config.yaml
model: "image autoencoder"
dataset: "close-ups of made-up surfaces with and without defects"
train_examples: 50862
image_size: 48
crop_scale_min: 1
horizontal_flip: true
translate: 0.06
color_jitter: 0.2
bottleneck: "plain"
downsampling_factor: 4
encoder_arch: "vit"
encoder_norm: "layernorm"
encoder_norm_position: "pre"
encoder_activation: "gelu"
encoder_mlp_ratio: 2
encoder_head_dim: 16
encoder_fused_qkv: false
encoder_bias: "all"
encoder_qk_norm: false
encoder_parallel_block: false
encoder_inner_norm: false
encoder_moe: "top_k"
encoder_num_experts: 8
encoder_moe_every: 2
encoder_expert_mlp_ratio: 0.5
encoder_experts_per_token: 2
encoder_shared_expert: false
encoder_patch_size: [4, 4]
encoder_conv_stem: false
encoder_layers: 8
encoder_width: 256
encoder_positions: "learned"
encoder_register_tokens: 4
loss: "l1"
latent_channels: 16
decoder_norm: "groupnorm"
decoder_activation: "silu"
decoder_weight_standardization: true
decoder_widths: [48, 96, 144]
decoder_blocks_per_level: 3
decoder_block: "basic"
decoder_attention: false
decoder_upsampling: "nearest_conv"
residual_init: "scaled_by_depth"
optimizer: "adamw"
lr: 0.0011
beta1: 0.85
beta2: 0.99
eps: 1e-06
grad_clip: 0.5
gradient_centralization: true
steps: 7000
batch_size: 128
epochs: 17.6
lr_schedule: "step"
warmup_steps: 350
weight_decay: 0.2
Rows from block 2 of the decoder of a small image autoencoder, named by matrix and row number. Rows with one number belong to one channel. Each number is 200 + 40 x the weight over its row's rms, rounded and kept within 0 to 999. All counts start at 0.
After each channel's rows are labels from the 100 images, of 14976, where the channel reaches its highest value: "responds to" is what is common among them. Only what is clearly more common there than usual is listed. The data: close-ups of made-up surfaces with and without defects.
# convs0: first 3x3 conv (decoder.decb.0.0.convs.0.weight, 96x96x3x3, standardized in use, each kernel summed), inputs 0-47
# convs1: second 3x3 conv (decoder.decb.0.0.convs.1.weight, 96x96x3x3, standardized in use, transposed, each kernel summed), outputs 0-47

convs0.90,209,218,146,214,174,186,264,157,118,193,208,158,234,202,208,155,228,138,159,227,244,201,164,250,207,200,101,160,238,235,153,146,149,132,220,188,220,186,161,191,96,219,208,227,258,236,189,179
convs1.90,131,204,220,137,165,234,165,229,207,160,164,193,244,277,220,272,232,253,170,186,152,235,322,198,199,192,197,231,168,181,225,188,206,198,221,192,98,252,193,261,269,182,245,198,187,194,142,176
responds to: hole; brushed metal

convs0.4,225,260,211,256,253,188,227,246,261,175,127,223,239,159,193,182,168,214,228,151,81,280,226,278,270,178,215,248,174,250,235,212,328,216,204,260,235,181,181,207,180,226,141,208,196,145,180,163
convs1.4,222,256,140,171,185,196,126,200,167,236,271,180,255,202,184,212,157,125,220,174,287,154,185,190,168,213,180,287,252,250,175,159,209,205,140,214,241,208,181,205,209,217,159,184,219,223,163,234
responds to: scratch

convs0.5,207,201,222,204,194,207,181,210,253,207,196,214,223,179,272,229,172,162,214,170,178,227,191,264,285,198,293,248,216,240,204,236,235,199,180,196,191,237,221,209,136,134,193,125,255,240,149,207
convs1.5,142,210,177,233,259,281,223,256,156,227,228,232,206,245,178,169,169,237,189,235,241,176,230,153,160,188,206,213,179,210,197,183,200,157,169,194,270,155,167,265,252,214,185,233,136,174,176,269
responds to: woven cloth; specks

convs0.88,169,255,228,176,228,212,198,195,210,176,260,189,212,161,176,190,201,170,163,231,235,239,177,129,149,217,66,173,246,232,124,137,120,162,189,183,212,174,172,219,252,172,256,191,143,152,198,235
convs1.88,275,198,233,201,161,205,221,130,144,183,156,176,166,204,223,169,184,231,208,216,146,168,194,226,195,146,236,217,199,202,211,263,266,152,243,181,146,181,172,141,203,264,236,254,186,173,205,148
responds to: specks

convs0.83,192,226,295,183,105,180,237,207,141,244,157,171,198,185,155,161,230,152,218,190,143,205,190,179,241,214,268,194,228,254,233,222,278,236,179,273,203,180,152,227,221,197,217,217,238,168,266,165
convs1.83,219,132,163,270,263,237,158,177,221,248,149,241,232,200,223,263,186,212,192,218,128,165,238,262,211,234,215,216,116,191,251,127,165,228,225,234,192,165,205,243,149,251,140,250,230,207,180,201
responds to: tiles; bright spot

convs0.71,132,178,168,195,250,173,171,156,190,190,236,201,229,229,149,196,185,189,167,215,231,193,198,184,204,213,229,190,256,239,188,213,204,257,201,182,175,132,179,206,151,178,143,203,217,358,240,224
convs1.71,236,181,171,265,286,223,183,230,190,225,127,205,200,202,286,146,245,199,200,203,219,201,227,180,238,185,285,296,164,148,218,154,134,177,203,206,153,220,157,218,255,211,208,193,201,135,265,171
responds to: hole; wood

convs0.7,167,195,217,227,174,209,203,189,249,203,166,226,192,202,201,204,258,190,231,151,185,281,182,196,268,191,210,233,203,243,223,140,316,272,153,253,125,190,185,281,202,174,236,107,244,111,213,198
convs1.7,255,204,171,233,260,164,174,224,163,204,187,263,251,265,224,227,184,206,222,238,192,113,227,135,210,220,149,108,217,197,224,215,177,206,191,208,175,202,171,114,199,191,223,233,175,176,186,198
responds to: scratch

convs0.77,217,128,132,197,159,197,165,209,127,183,197,157,277,183,181,199,191,161,157,191,215,161,223,281,224,181,189,304,213,211,230,224,172,220,180,194,248,125,153,177,209,221,178,215,191,248,211,236
convs1.77,241,150,277,239,194,188,257,271,273,205,208,173,68,176,148,174,142,216,127,228,239,208,166,195,197,219,245,184,166,178,165,201,224,199,219,212,220,252,196,181,231,199,206,195,205,153,214,167
responds to: tiles; specks

convs0.80,231,196,194,239,185,162,265,262,154,233,155,181,189,178,225,186,188,210,207,189,129,216,303,157,279,209,258,247,213,220,239,216,256,256,190,206,167,213,182,168,163,196,193,223,279,221,259,207
convs1.80,135,189,151,185,117,230,217,168,207,295,220,173,126,210,140,156,127,182,147,218,248,203,98,202,165,224,216,179,135,203,186,128,238,205,248,287,194,222,257,237,199,203,142,228,146,186,156,236
responds to: wire mesh; leather; bright spot

convs0.81,162,298,208,169,171,222,179,238,257,224,196,167,211,268,229,221,234,175,255,262,173,213,260,194,190,220,223,168,183,155,193,163,202,231,250,222,162,195,140,212,240,169,217,259,180,285,288,180
convs1.81,163,217,210,232,156,229,274,163,178,312,223,211,171,152,148,156,149,184,101,221,219,216,157,218,187,229,228,171,99,182,239,176,225,230,225,283,254,221,287,182,195,155,203,207,226,151,149,188
responds to: wire mesh; bright spot

convs0.69,224,204,168,211,201,207,210,252,169,192,114,241,238,205,251,191,204,231,214,210,98,233,311,214,208,141,238,233,169,202,234,192,334,249,148,209,226,180,178,217,175,189,104,195,198,149,188,218
convs1.69,172,260,141,214,174,162,237,200,148,290,267,202,133,173,167,152,144,222,264,177,285,159,139,150,182,239,178,195,190,203,184,169,135,149,184,186,184,141,234,189,133,190,202,241,167,220,137,285
responds to: bright spot; wood; leather

convs0.50,180,244,174,106,206,133,180,145,189,131,255,183,179,127,139,173,256,201,259,208,233,179,186,98,164,211,103,191,269,235,165,175,157,206,157,184,199,206,168,213,194,204,312,181,209,201,111,256
convs1.50,225,170,233,229,193,282,223,242,238,214,169,187,283,164,181,225,205,121,210,201,212,157,272,244,224,227,258,259,198,173,190,245,204,229,197,218,211,206,188,158,183,197,179,253,180,208,315,173
responds to: bright spot; carpet

convs0.74,231,142,292,259,176,259,207,179,184,179,225,220,188,108,219,189,151,181,173,201,256,261,132,241,215,214,243,199,236,220,191,198,255,253,210,201,170,181,162,190,192,201,148,142,226,189,223,229
convs1.74,219,171,205,213,263,194,243,278,243,177,151,167,213,334,135,246,186,257,156,198,159,148,282,182,244,229,159,222,191,169,280,199,239,221,226,210,281,210,193,195,250,194,197,132,160,221,212,195
responds to: woven cloth

convs0.38,252,193,206,203,235,199,209,246,193,211,207,249,242,142,263,227,125,249,230,136,262,290,330,195,188,219,212,202,273,209,221,235,188,231,134,175,193,223,174,218,232,179,160,157,246,153,174,211
convs1.38,201,178,209,237,179,244,238,234,286,198,186,222,285,260,215,294,221,134,223,200,182,118,147,236,242,210,178,223,230,196,180,227,194,179,162,163,175,223,196,195,194,195,189,195,208,294,271,181
responds to: hole; tiles; woven cloth

convs0.43,278,171,190,132,187,138,169,256,227,213,237,160,192,166,214,152,164,274,219,207,258,272,273,202,158,185,185,248,204,171,280,279,262,285,216,225,293,179,236,165,201,195,229,206,227,225,223,216
convs1.43,160,181,159,231,206,185,220,210,262,241,179,223,222,188,236,233,225,220,172,178,241,190,195,220,269,208,244,239,242,212,212,146,123,164,205,135,137,260,135,192,217,257,169,251,189,248,191,190
responds to: circuit traces; specks

convs0.60,214,248,209,185,164,171,171,226,176,198,198,253,209,217,264,240,267,222,219,169,257,207,246,207,172,207,185,246,252,243,177,217,185,227,204,216,146,213,136,204,256,162,262,183,320,260,239,206
convs1.60,204,185,209,229,298,212,243,207,204,233,89,248,244,215,178,225,209,203,222,188,171,163,257,214,180,212,212,211,180,162,258,131,182,218,197,248,283,227,286,255,177,166,179,126,217,225,288,156
responds to: woven cloth; carpet

convs0.59,285,271,202,204,202,217,276,220,190,109,215,176,183,198,234,225,236,203,206,148,110,195,242,190,241,207,188,186,156,255,196,218,278,174,214,121,227,190,177,210,234,250,190,174,206,187,132,156
convs1.59,133,220,133,164,182,145,177,85,183,164,213,152,200,142,195,174,168,235,207,199,220,219,123,144,180,191,185,231,192,177,137,200,229,206,207,278,133,202,297,167,164,184,325,125,194,197,198,215
responds to: specks; brushed metal

convs0.53,177,228,192,206,209,253,232,199,198,267,170,200,231,197,245,175,125,204,145,189,249,243,133,265,192,214,313,183,239,204,242,231,165,180,212,231,162,206,205,167,156,210,132,275,198,239,154,248
convs1.53,265,191,188,142,230,212,208,247,321,116,204,221,241,321,210,254,282,217,223,207,164,187,188,178,234,214,100,248,193,178,163,179,227,182,179,158,212,174,130,216,263,179,224,110,221,206,251,140
responds to: tiles

convs0.26,153,269,186,194,216,217,212,238,119,219,100,217,151,197,192,171,105,227,207,178,200,295,174,159,217,218,205,247,211,208,260,234,313,265,178,209,180,229,249,188,184,180,175,173,245,285,193,153
convs1.26,211,223,206,197,155,144,194,155,119,207,249,152,200,250,226,179,224,191,164,183,206,157,274,201,228,134,198,218,244,259,227,202,297,227,197,190,273,177,97,272,238,257,183,256,212,204,196,197
responds to: hole; leather

convs0.33,163,270,220,216,229,154,236,167,195,212,120,186,161,191,158,158,102,201,190,122,141,221,221,232,288,225,227,279,189,190,273,336,247,231,182,203,131,220,224,182,216,195,163,244,163,193,187,136
convs1.33,208,281,160,184,188,222,191,234,116,188,250,172,187,216,193,218,220,176,157,162,192,153,207,168,179,183,217,207,232,307,217,198,295,196,218,194,298,201,167,261,150,179,193,211,233,241,188,223
responds to: leather; crack

convs0.10,194,193,244,210,176,156,185,176,247,223,199,194,248,167,213,175,198,180,211,169,219,229,305,301,264,193,264,249,202,232,221,189,218,195,208,182,255,164,221,180,227,126,210,183,215,203,161,219
convs1.10,204,203,197,228,205,255,190,182,193,178,152,223,147,219,203,227,171,196,138,213,207,232,139,149,127,191,172,179,218,212,201,243,255,191,211,196,114,253,208,226,151,266,161,217,167,193,152,183
responds to: scratch; specks

convs0.24,195,224,185,273,170,207,171,175,189,278,103,210,184,200,156,210,145,243,235,163,204,246,237,233,266,228,255,219,213,221,333,266,287,263,196,200,200,226,216,217,259,175,192,156,233,111,202,160
convs1.24,144,258,197,203,179,211,267,216,188,215,255,202,211,208,242,196,235,151,156,181,210,159,234,170,191,173,269,218,254,272,178,216,178,252,204,158,217,197,143,271,197,290,139,233,190,268,223,156
responds to: bright spot; wood; leather

convs0.23,256,188,233,189,297,80,206,190,204,228,257,286,184,171,166,197,208,200,168,202,251,256,186,250,196,174,155,191,216,266,242,297,177,150,194,198,185,211,181,251,242,183,213,156,193,123,168,183
convs1.23,220,169,179,188,193,264,213,162,231,203,129,128,193,223,247,242,256,202,217,166,172,203,216,202,250,209,259,235,211,189,190,185,196,207,212,179,253,203,188,287,168,208,196,184,138,200,251,176
responds to: hole; crack; stone

convs0.18,226,249,292,233,229,186,232,245,201,209,217,205,176,106,183,188,201,200,202,228,255,265,164,206,180,198,207,202,248,212,248,243,185,217,179,244,112,193,203,225,158,165,210,166,193,121,244,222
convs1.18,207,176,156,132,222,207,258,223,244,238,144,246,268,295,184,195,223,227,215,207,162,160,241,188,175,194,163,181,203,220,180,203,209,178,236,180,238,177,206,194,160,209,152,157,153,190,230,188
responds to: woven cloth; tiles

convs0.37,190,216,226,256,195,213,227,222,193,201,150,210,222,222,249,240,181,236,255,149,140,228,221,233,242,186,246,238,172,253,261,250,290,220,155,230,227,203,251,265,213,217,125,189,222,171,63,161
convs1.37,209,204,182,264,289,186,182,203,156,206,254,154,149,215,240,205,194,152,220,192,239,188,222,241,233,184,244,123,239,196,104,212,171,219,146,180,186,230,120,218,189,153,192,181,205,187,232,230
responds to: bright spot; leather

convs0.22,208,193,211,225,195,217,208,205,199,231,128,219,220,203,226,170,210,258,189,123,123,218,217,177,252,160,251,269,172,263,247,251,285,193,142,213,245,224,225,252,246,224,185,202,245,231,74,160
convs1.22,197,248,204,195,248,227,229,179,229,179,243,204,95,158,177,165,193,165,214,185,210,199,224,152,201,199,229,142,246,188,186,203,164,200,227,175,67,170,186,123,182,136,199,174,155,119,196,254
responds to: leather; bright spot

convs0.29,279,219,261,220,214,146,233,177,238,245,162,189,169,177,239,236,126,211,252,147,180,202,257,217,286,224,261,295,194,251,268,285,259,261,155,220,245,139,210,206,230,209,160,107,185,107,222,212
convs1.29,184,227,214,244,218,175,183,212,205,169,244,162,146,222,139,174,254,226,177,212,201,225,234,209,211,145,190,186,224,237,245,144,282,245,244,175,235,188,205,299,186,251,167,214,149,258,178,208
responds to: bright spot; wood; leather

convs0.32,211,240,275,219,221,251,183,235,146,185,156,223,250,257,263,230,182,256,242,159,215,159,175,257,197,188,184,210,170,190,226,153,211,198,171,240,179,180,238,242,224,178,193,159,105,212,179,187
convs1.32,243,235,176,245,190,207,185,191,273,176,274,189,239,162,211,206,245,156,168,157,186,292,201,217,219,204,192,223,231,235,197,285,245,259,217,164,213,261,201,196,190,215,179,234,321,214,139,225
responds to: crack; specks; brushed metal

convs0.27,163,140,204,310,140,236,233,202,161,286,134,204,190,177,201,221,223,220,295,127,216,198,283,250,162,189,135,152,146,192,183,165,250,193,119,257,224,232,154,166,187,240,241,230,229,187,208,218
convs1.27,262,213,238,148,224,119,167,203,231,89,196,158,265,180,257,251,233,137,200,226,140,211,229,236,177,197,171,167,288,224,206,216,281,270,234,165,200,193,195,223,209,196,155,261,230,209,196,138
responds to: crack; stone; brushed metal

convs0.12,266,201,164,225,247,200,169,219,236,222,217,133,187,194,146,274,216,254,224,205,235,324,211,202,247,197,225,201,204,214,242,245,176,155,184,179,225,218,227,259,172,215,207,168,281,225,174,196
convs1.12,114,197,219,244,116,102,225,216,257,178,168,183,231,169,220,213,145,258,275,214,179,147,194,237,228,229,203,115,222,173,187,206,175,228,209,246,226,234,293,144,133,189,277,181,199,237,241,132
responds to: specks; woven cloth

convs0.11,124,215,115,238,179,270,260,220,190,191,215,171,173,236,162,218,175,148,149,181,206,139,110,230,217,163,161,310,217,214,191,159,229,194,200,166,119,147,187,170,145,209,153,232,265,265,198,154
convs1.11,211,199,212,140,179,151,133,209,119,180,213,207,262,173,206,110,181,219,162,160,213,261,263,181,193,183,177,193,193,236,211,213,214,201,179,189,172,203,153,212,271,177,202,184,163,227,226,200
responds to: brushed metal; hole; specks

convs0.49,247,219,246,167,153,199,185,197,179,217,197,158,288,227,194,168,237,179,192,182,123,171,198,116,151,203,141,143,157,249,242,159,153,265,170,157,209,197,134,199,154,203,182,254,247,117,219,159
convs1.49,202,224,134,184,187,263,208,194,189,276,173,257,112,231,230,138,218,199,205,196,222,199,145,126,182,183,204,189,184,196,159,171,97,200,241,203,146,163,179,140,183,206,206,205,160,248,172,217
responds to: crack; tiles

convs0.41,232,280,319,212,228,211,257,251,299,204,250,243,200,201,151,160,180,183,193,136,148,207,220,217,239,186,197,258,196,183,157,225,280,269,161,164,200,181,201,113,305,252,178,134,166,196,271,261
convs1.41,232,242,101,187,156,169,213,164,200,246,207,189,220,191,250,190,166,275,200,233,235,163,192,151,193,220,216,243,180,244,218,195,174,201,227,176,243,215,207,205,140,234,176,275,186,206,163,243
responds to: specks

convs0.57,237,175,226,158,154,168,241,194,215,181,238,187,197,188,286,235,231,263,247,235,249,213,262,176,149,179,112,166,207,248,132,119,146,184,194,223,199,204,199,184,220,201,190,206,269,288,214,201
convs1.57,166,261,238,191,189,247,210,175,181,122,156,234,237,236,171,122,191,215,170,241,237,185,198,155,171,198,210,159,171,161,233,214,209,205,261,246,110,126,272,177,214,139,219,209,145,185,195,211
responds to: specks; brushed metal; woven cloth

convs0.84,178,170,107,226,247,213,191,239,149,209,240,182,250,168,158,159,213,198,155,200,238,249,169,179,156,191,144,199,231,161,143,145,165,172,196,173,281,181,222,217,213,262,240,222,243,242,204,167
convs1.84,200,250,260,137,114,194,209,165,176,120,202,162,191,210,164,225,184,242,166,224,209,216,140,173,193,132,181,209,144,204,222,255,253,221,219,223,98,230,166,182,202,120,286,155,198,150,213,182
responds to: hole; brushed metal; stone

convs0.67,147,132,164,202,210,174,167,253,167,205,191,139,190,122,124,121,195,133,154,137,232,187,225,221,204,231,255,271,246,195,200,227,255,297,182,236,125,236,148,189,168,160,159,172,214,214,197,151
convs1.67,204,147,178,189,189,234,282,183,132,168,206,253,167,242,233,206,215,231,223,237,234,157,185,92,223,251,194,206,124,133,208,175,151,163,204,244,280,119,206,212,209,202,214,95,231,214,247,215
responds to: wood; bright spot; scratch

convs0.62,307,212,145,299,224,262,215,276,233,169,203,170,191,154,185,282,212,223,228,171,229,251,193,249,213,201,229,255,243,230,156,162,267,235,193,219,220,189,199,202,180,219,208,197,194,137,173,158
convs1.62,175,142,223,130,138,142,171,174,224,229,166,184,177,254,204,173,190,260,165,206,180,201,166,216,220,201,211,197,115,159,199,223,146,140,161,307,165,279,271,227,177,182,248,143,278,246,176,199
responds to: specks

convs0.72,164,288,262,198,156,126,220,210,253,232,249,182,247,206,148,190,207,213,156,254,237,205,222,238,223,185,129,171,209,139,204,159,141,160,239,197,185,177,194,190,175,149,205,231,112,138,225,234
convs1.72,181,174,228,253,231,287,266,221,156,183,127,218,151,134,203,157,203,186,207,217,230,160,148,152,160,205,257,197,240,203,214,196,243,241,256,206,260,239,158,198,248,168,107,255,218,182,228,139
responds to: tiles; wire mesh; hole

convs0.15,208,197,198,217,184,168,227,220,191,221,240,198,219,93,224,211,231,222,181,230,209,342,190,188,191,201,201,252,225,204,193,153,209,238,163,227,168,199,156,145,162,228,227,174,233,270,231,192
convs1.15,225,218,225,183,179,220,240,215,211,158,177,227,293,303,176,174,172,239,229,189,213,109,235,195,192,223,178,144,189,192,249,242,228,178,261,184,230,167,248,217,229,179,213,160,185,160,259,183
responds to: woven cloth; crack; hole